python train.py --model="image classifier" --dataset="small renderings of single solids in any pose" --train_examples=197500 --image_size=24 --crop_scale_min=1 --horizontal_flip=false --targets=["solid"] --num_classes=24 --arch="inception" --norm="batchnorm" --activation="gelu" --depths=[2, 4, 2] --kernel_size=3 --stem="single" --widths=[128, 256, 512] --label_smoothing=0.1 --loss="cross_entropy" --init="small_normal" --optimizer="adamw" --lr=0.0032 --beta1=0.85 --beta2=0.999 --eps=1e-06 --grad_clip=0.5 --steps=28000 --batch_size=512 --epochs=72.6 --lr_schedule="cosine" --final_lr_fraction=0 --warmup_steps=1400 --weight_decay=0.08
Rows from block 5 of a small image classifier, named by matrix and row number. Rows with one number belong to one channel. Each number is 50 + 12 x the weight over its row's rms, rounded and kept within 0 to 99. All counts start at 0. After the name is the row's rms in percent of the matrix's.
Before each channel's rows are labels from the 100 images, of 14848, where the channel reaches its highest value: "strongest on" is what is common among them. Only what is clearly more common there than usual is listed. The data: small renderings of single solids in any pose. In brackets: how many of the 100.
# r30: branch 2 reduce pointwise conv (model.blocks.5.r3.0.weight, 64x256x1x1), inputs 0-85
# b30: branch 2 3x3 conv (model.blocks.5.b3.0.weight, 96x64x3x3, transposed, each kernel summed), outputs 0-95

strongest on: star block (33)
r30.9 097:52 46 51 42 50 67 34 45 57 38 62 45 51 47 51 47 46 61 41 54 42 42 53 43 48 63 53 52 45 41 84 51 64 57 57 64 56 51 32 34 20 72 42 40 42 56 41 53 59 47 45 56 51 53 53 61 69 64 40 59 52 62 48 33 43 45 48 52 33 62 65 50 35 33 52 54 30 55 52 69 59 50 35 31 38 29
b30.9 083:52 44 43 59 52 53 47 35 52 58 48 42 59 58 72 59 39 17 78 52 39 46 54 54 60 64 23 40 35 52 40 36 58 44 42 65 47 40 52 49 35 36 67 59 21 50 39 47 32 50 55 43 63 58 51 38 33 40 39 56 53 55 45 72 43 44 48 48 35 39 51 39 71 63 55 31 47 74 60 60 53 59 37 58 46 35 66 57 38 51 58 55 54 51 59 83

strongest on: cube frame (25)
r30.18 103:65 45 63 40 30 56 45 32 37 37 40 41 37 54 63 51 48 57 47 58 43 38 35 49 40 56 38 48 30 55 53 36 60 34 50 66 45 61 71 47 58 50 50 67 38 57 49 61 52 55 54 24 49 56 66 57 54 49 48 62 37 46 40 46 48 23 54 45 73 30 48 46 69 54 44 50 42 37 47 40 42 43 46 74 37 28
b30.18 105:52 67 59 36 40 59 48 59 39 45 46 51 43 44 67 41 45 36 51 50 34 47 59 33 55 60 49 63 44 35 54 72 56 52 64 55 60 48 45 81 39 62 35 62 56 61 62 64 60 20 10 58 49 35 50 56 47 42 50 44 44 60 43 55 65 51 48 38 31 40 63 39 41 35 53 30 29 28 36 52 61 72 54 44 45 47 41 63 35 66 42 65 49 45 53 48

strongest on: dodecahedron (30)
r30.26 098:45 61 54 27 43 49 59 45 65 68 52 58 61 50 75 40 46 37 39 63 46 54 47 60 64 33 40 49 45 47 79 55 38 40 54 45 54 53 43 63 49 40 46 47 51 67 43 52 45 47 38 47 63 52 53 57 34 67 47 38 42 45 36 61 44 47 42 42 41 54 72 57 44 51 57 49 51 58 47 59 55 54 49 37 57 58
b30.26 111:62 45 42 28 46 52 44 44 47 54 56 33 48 43 35 39 40 50 44 19 50 34 44 56 38 23 47 42 61 52 48 41 50 53 44 41 30 34 44 27 45 58 47 64 50 40 40 36 49 42 59 37 49 45 64 35 46 48 35 28 43 37 62 49 54 53 45 43 79 47 50 48 41 51 34 37 47 40 47 51 60 36 42 22 52 18 34 21 59 33 63 46 54 43 40 36

strongest on: jack (27)
r30.55 101:33 49 43 45 17 57 46 52 66 28 65 51 55 33 71 47 51 42 65 51 58 56 46 52 49 51 45 44 55 26 51 47 50 62 41 41 63 39 64 39 36 37 39 35 57 13 47 43 49 42 52 54 50 47 41 60 52 49 47 48 33 63 32 37 76 55 58 30 38 56 55 17 38 33 48 36 50 36 64 45 61 33 56 40 57 51
b30.55 096:45 50 60 66 65 43 45 49 58 44 50 47 45 59 52 29 49 45 46 58 46 61 54 52 57 58 28 64 43 55 32 23 69 37 48 41 68 50 87 37 52 41 51 37 43 49 53 46 55 48 40 43 40 54 75 54 69 36 60 58 49 54 23 43 59 47 72 32 37 26 54 45 68 56 44 24 33 43 27 37 64 52 52 50 31 51 41 62 50 55 43 50 36 60 43 50

strongest on: jack (29)
r30.14 102:31 41 55 52 42 33 56 50 58 46 55 51 33 39 63 48 55 37 46 37 53 62 42 50 48 53 46 54 49 47 48 53 57 30 46 54 54 72 52 54 27 29 69 47 43 49 49 74 54 42 66 49 47 45 76 60 49 37 55 54 39 51 37 61 53 58 63 67 52 47 56 46 32 54 38 50 40 33 56 61 35 36 46 65 49 35
b30.14 103:54 46 46 56 53 37 32 63 52 38 48 43 35 41 42 57 43 40 38 31 40 33 48 55 35 41 42 40 54 53 47 47 53 38 29 47 60 47 60 31 36 19 42 52 41 45 37 31 61 40 42 40 66 40 27 44 58 45 58 49 23 74 32 54 45 42 47 31 46 36 70 39 48 43 55 51 58 16 34 52 67 47 49 46 57 45 49 42 41 31 35 60 45 35 53 29

strongest on: dodecahedron (25)
r30.2 097:71 59 30 53 39 68 29 29 59 52 74 59 46 53 49 68 48 48 56 51 45 58 60 66 48 48 45 57 58 38 45 32 64 61 54 37 51 63 38 58 50 45 37 54 24 48 60 42 57 42 66 28 56 60 62 59 41 50 68 53 47 73 56 33 36 53 57 59 49 54 37 45 57 54 73 42 51 68 27 42 68 60 48 54 62 24
b30.2 087:49 39 25 59 68 39 47 39 66 50 66 48 48 32 52 46 71 50 52 45 56 50 44 39 45 66 43 34 55 48 33 55 25 50 62 59 52 35 57 58 54 28 38 52 35 39 48 34 38 40 44 45 31 49 42 37 70 32 57 67 43 35 35 35 62 34 43 55 55 36 53 33 54 54 31 44 61 44 39 47 50 76 42 38 44 57 62 48 29 48 30 34 65 29 52 32

strongest on: jack (28)
r30.31 104:37 55 36 51 33 39 46 43 47 35 53 68 35 58 45 44 48 39 55 68 44 49 64 50 41 58 49 49 59 60 43 36 45 48 43 54 49 64 54 34 30 70 53 56 47 50 63 33 56 48 55 61 64 51 58 50 14 36 61 54 28 66 45 25 40 18 67 48 57 72 50 35 19 40 50 52 53 38 48 32 50 60 41 61 42 30
b30.31 103:58 37 33 71 63 56 34 45 40 46 42 64 42 51 25 57 58 44 36 38 59 32 52 47 35 61 43 42 38 55 31 52 34 15 47 60 38 45 51 58 48 46 46 52 31 50 45 50 44 47 61 18 60 51 70 34 62 44 59 53 49 39 45 53 43 38 44 43 47 13 45 37 48 42 38 54 50 44 43 47 55 74 41 36 34 42 53 46 56 46 64 44 67 40 24 50

strongest on: dodecahedron (28)
r30.28 102:50 23 58 44 56 65 57 46 37 53 47 39 61 64 31 22 29 50 51 39 35 61 55 51 37 45 71 65 50 50 42 35 48 59 56 61 35 36 49 37 48 56 55 43 46 63 48 31 51 56 51 39 61 35 45 51 47 54 48 46 68 35 74 65 60 49 56 57 46 41 37 51 52 62 43 58 69 39 35 69 57 50 44 48 42 51
b30.28 106:35 46 37 49 54 51 49 07 43 61 48 37 49 48 59 50 46 47 32 46 46 34 28 62 57 51 31 38 56 28 44 50 54 27 59 62 54 31 59 46 51 29 32 29 49 42 33 42 31 40 45 55 34 50 34 60 45 33 48 55 39 59 60 58 36 44 28 40 55 37 49 53 56 53 56 22 42 47 42 34 50 46 20 53 52 32 63 45 55 53 47 43 51 40 42 51

strongest on: octahedron (35)
r30.17 103:19 37 59 53 27 51 36 36 35 50 51 56 28 51 58 50 44 46 55 67 55 39 38 34 38 62 30 48 59 48 42 52 30 52 53 46 68 64 46 68 45 38 68 76 63 63 63 53 55 37 58 60 50 54 67 71 62 39 50 56 45 57 66 42 33 20 51 32 50 52 51 27 33 45 65 59 40 48 55 64 42 59 46 80 43 58
b30.17 109:30 55 47 17 45 49 49 55 49 51 51 61 33 52 27 40 54 32 49 52 31 48 53 49 39 41 45 51 32 49 56 50 77 57 31 35 45 57 50 40 48 42 34 50 48 50 60 56 33 27 42 39 38 48 57 56 37 42 41 42 49 65 52 56 51 46 61 56 54 47 43 55 58 31 37 47 31 39 44 29 44 20 18 53 53 33 43 36 21 44 42 33 48 57 46 31

strongest on: dodecahedron (25)
r30.45 098:50 27 63 48 48 55 54 55 54 62 10 41 48 69 52 48 39 55 66 42 34 32 46 48 36 41 78 49 49 45 46 45 69 73 47 47 46 47 44 53 48 40 57 39 52 56 49 43 55 78 64 53 34 53 54 50 52 27 44 59 55 57 72 52 37 54 43 48 21 43 49 45 53 87 26 69 45 77 44 38 63 45 66 47 50 46
b30.45 098:52 50 36 44 27 35 57 38 48 37 36 48 45 43 50 32 55 36 48 59 33 50 43 30 51 27 45 38 70 34 44 55 52 46 43 67 44 37 46 44 58 35 42 42 35 46 46 22 37 47 34 54 19 51 28 38 34 61 50 34 57 42 61 56 49 45 56 41 40 48 58 51 52 49 28 19 41 47 56 41 34 50 50 47 51 75 63 62 34 44 39 40 33 44 50 69

strongest on: cube frame (44)
r30.6 102:55 51 42 63 54 57 54 44 51 47 55 47 45 48 39 30 55 58 39 52 49 58 56 56 33 44 36 47 63 29 34 62 39 54 55 39 46 74 58 65 56 50 38 67 30 42 58 25 39 30 49 39 54 44 59 35 69 48 36 47 62 46 71 60 52 44 54 37 41 63 33 56 46 44 44 34 45 56 51 46 39 52 64 57 37 44
b30.6 097:54 32 50 32 43 43 46 55 54 52 38 61 53 28 56 51 36 50 37 41 43 57 48 58 58 80 53 47 32 28 37 46 39 46 32 63 40 53 51 29 40 20 64 53 42 54 45 78 50 62 30 54 49 46 70 49 51 51 36 51 32 37 44 56 39 64 40 70 58 49 60 47 57 44 54 24 47 52 36 25 41 46 33 60 43 62 46 62 32 44 43 40 30 43 37 43

strongest on: cube frame (33)
r30.30 100:36 57 34 42 67 78 52 30 56 50 53 67 42 49 50 48 44 49 52 64 46 38 45 57 60 56 47 38 49 57 48 56 46 50 34 35 49 78 33 43 34 74 70 41 54 50 56 38 39 52 50 38 49 68 58 46 47 31 52 51 64 34 67 26 49 41 35 65 53 37 54 52 45 30 47 49 38 21 54 53 36 63 61 35 65 31
b30.30 100:44 52 51 15 45 47 61 38 21 53 31 43 59 47 58 45 38 34 41 41 32 49 45 62 44 57 65 59 44 48 58 38 44 41 43 57 28 55 49 57 57 64 63 49 57 52 45 57 33 50 40 64 34 58 39 45 70 41 60 69 24 44 48 28 52 37 40 47 43 32 76 55 33 42 48 39 39 34 57 24 61 56 48 61 44 42 35 48 30 40 57 33 59 40 43 41

strongest on: jack (38)
r30.47 099:33 47 69 60 47 34 64 40 49 53 44 40 45 53 42 34 42 47 59 45 63 42 35 32 38 43 51 15 45 58 31 50 50 31 56 65 58 47 66 35 51 41 69 53 52 47 41 59 48 54 39 36 48 44 48 69 39 32 59 29 36 37 53 32 45 46 43 35 61 48 54 64 41 42 53 47 56 60 47 59 37 61 32 55 38 54
b30.47 095:50 58 58 69 56 60 41 53 70 47 58 58 42 61 30 70 50 35 47 61 51 57 34 28 44 22 53 31 57 53 52 55 40 57 41 65 63 56 64 46 46 43 49 33 32 54 48 50 40 57 40 63 51 28 42 64 11 40 50 51 49 58 59 48 45 38 34 51 44 54 69 53 61 53 46 67 20 48 29 79 35 55 62 47 49 49 44 56 58 55 43 52 73 42 52 41

strongest on: octahedron (29)
r30.10 098:62 59 35 53 53 40 50 52 30 67 66 47 56 63 45 74 43 48 40 40 43 33 45 66 52 51 37 31 59 66 25 51 51 43 42 49 64 60 19 53 37 34 45 38 63 51 45 37 74 49 41 69 44 52 72 33 50 48 52 73 52 56 48 61 21 39 62 47 64 34 52 18 43 35 41 36 55 55 63 43 37 41 38 57 38 34
b30.10 088:58 38 40 44 52 50 49 60 42 36 25 34 64 54 27 37 53 41 53 55 49 30 40 39 39 38 51 54 34 48 40 46 63 40 21 52 59 41 44 52 36 52 30 56 41 39 54 35 61 36 37 32 53 55 22 35 50 43 47 49 19 48 38 33 32 63 32 38 45 64 35 42 41 40 28 55 45 29 40 58 36 47 31 50 43 45 56 41 59 37 42 43 38 51 51 65

strongest on: spring (32)
r30.29 100:79 30 64 40 32 55 48 45 49 59 50 50 61 32 60 32 46 43 56 64 30 27 45 50 61 37 43 47 67 50 64 41 56 46 66 43 41 61 40 71 74 36 74 27 39 46 45 40 70 47 47 49 43 25 56 44 56 70 49 59 28 40 21 52 48 66 68 48 35 21 56 50 44 48 47 56 35 43 41 56 45 49 59 58 54 29
b30.29 097:42 52 52 69 35 35 31 56 46 56 35 37 42 53 53 76 42 66 35 32 50 45 52 45 33 36 70 28 53 47 45 42 48 76 26 52 39 39 76 41 50 63 50 58 36 29 52 45 38 65 63 49 60 24 52 24 43 50 48 39 32 40 48 50 45 37 45 56 48 39 64 52 47 62 28 60 37 50 47 43 47 40 55 50 40 27 38 65 54 45 43 40 62 43 54 55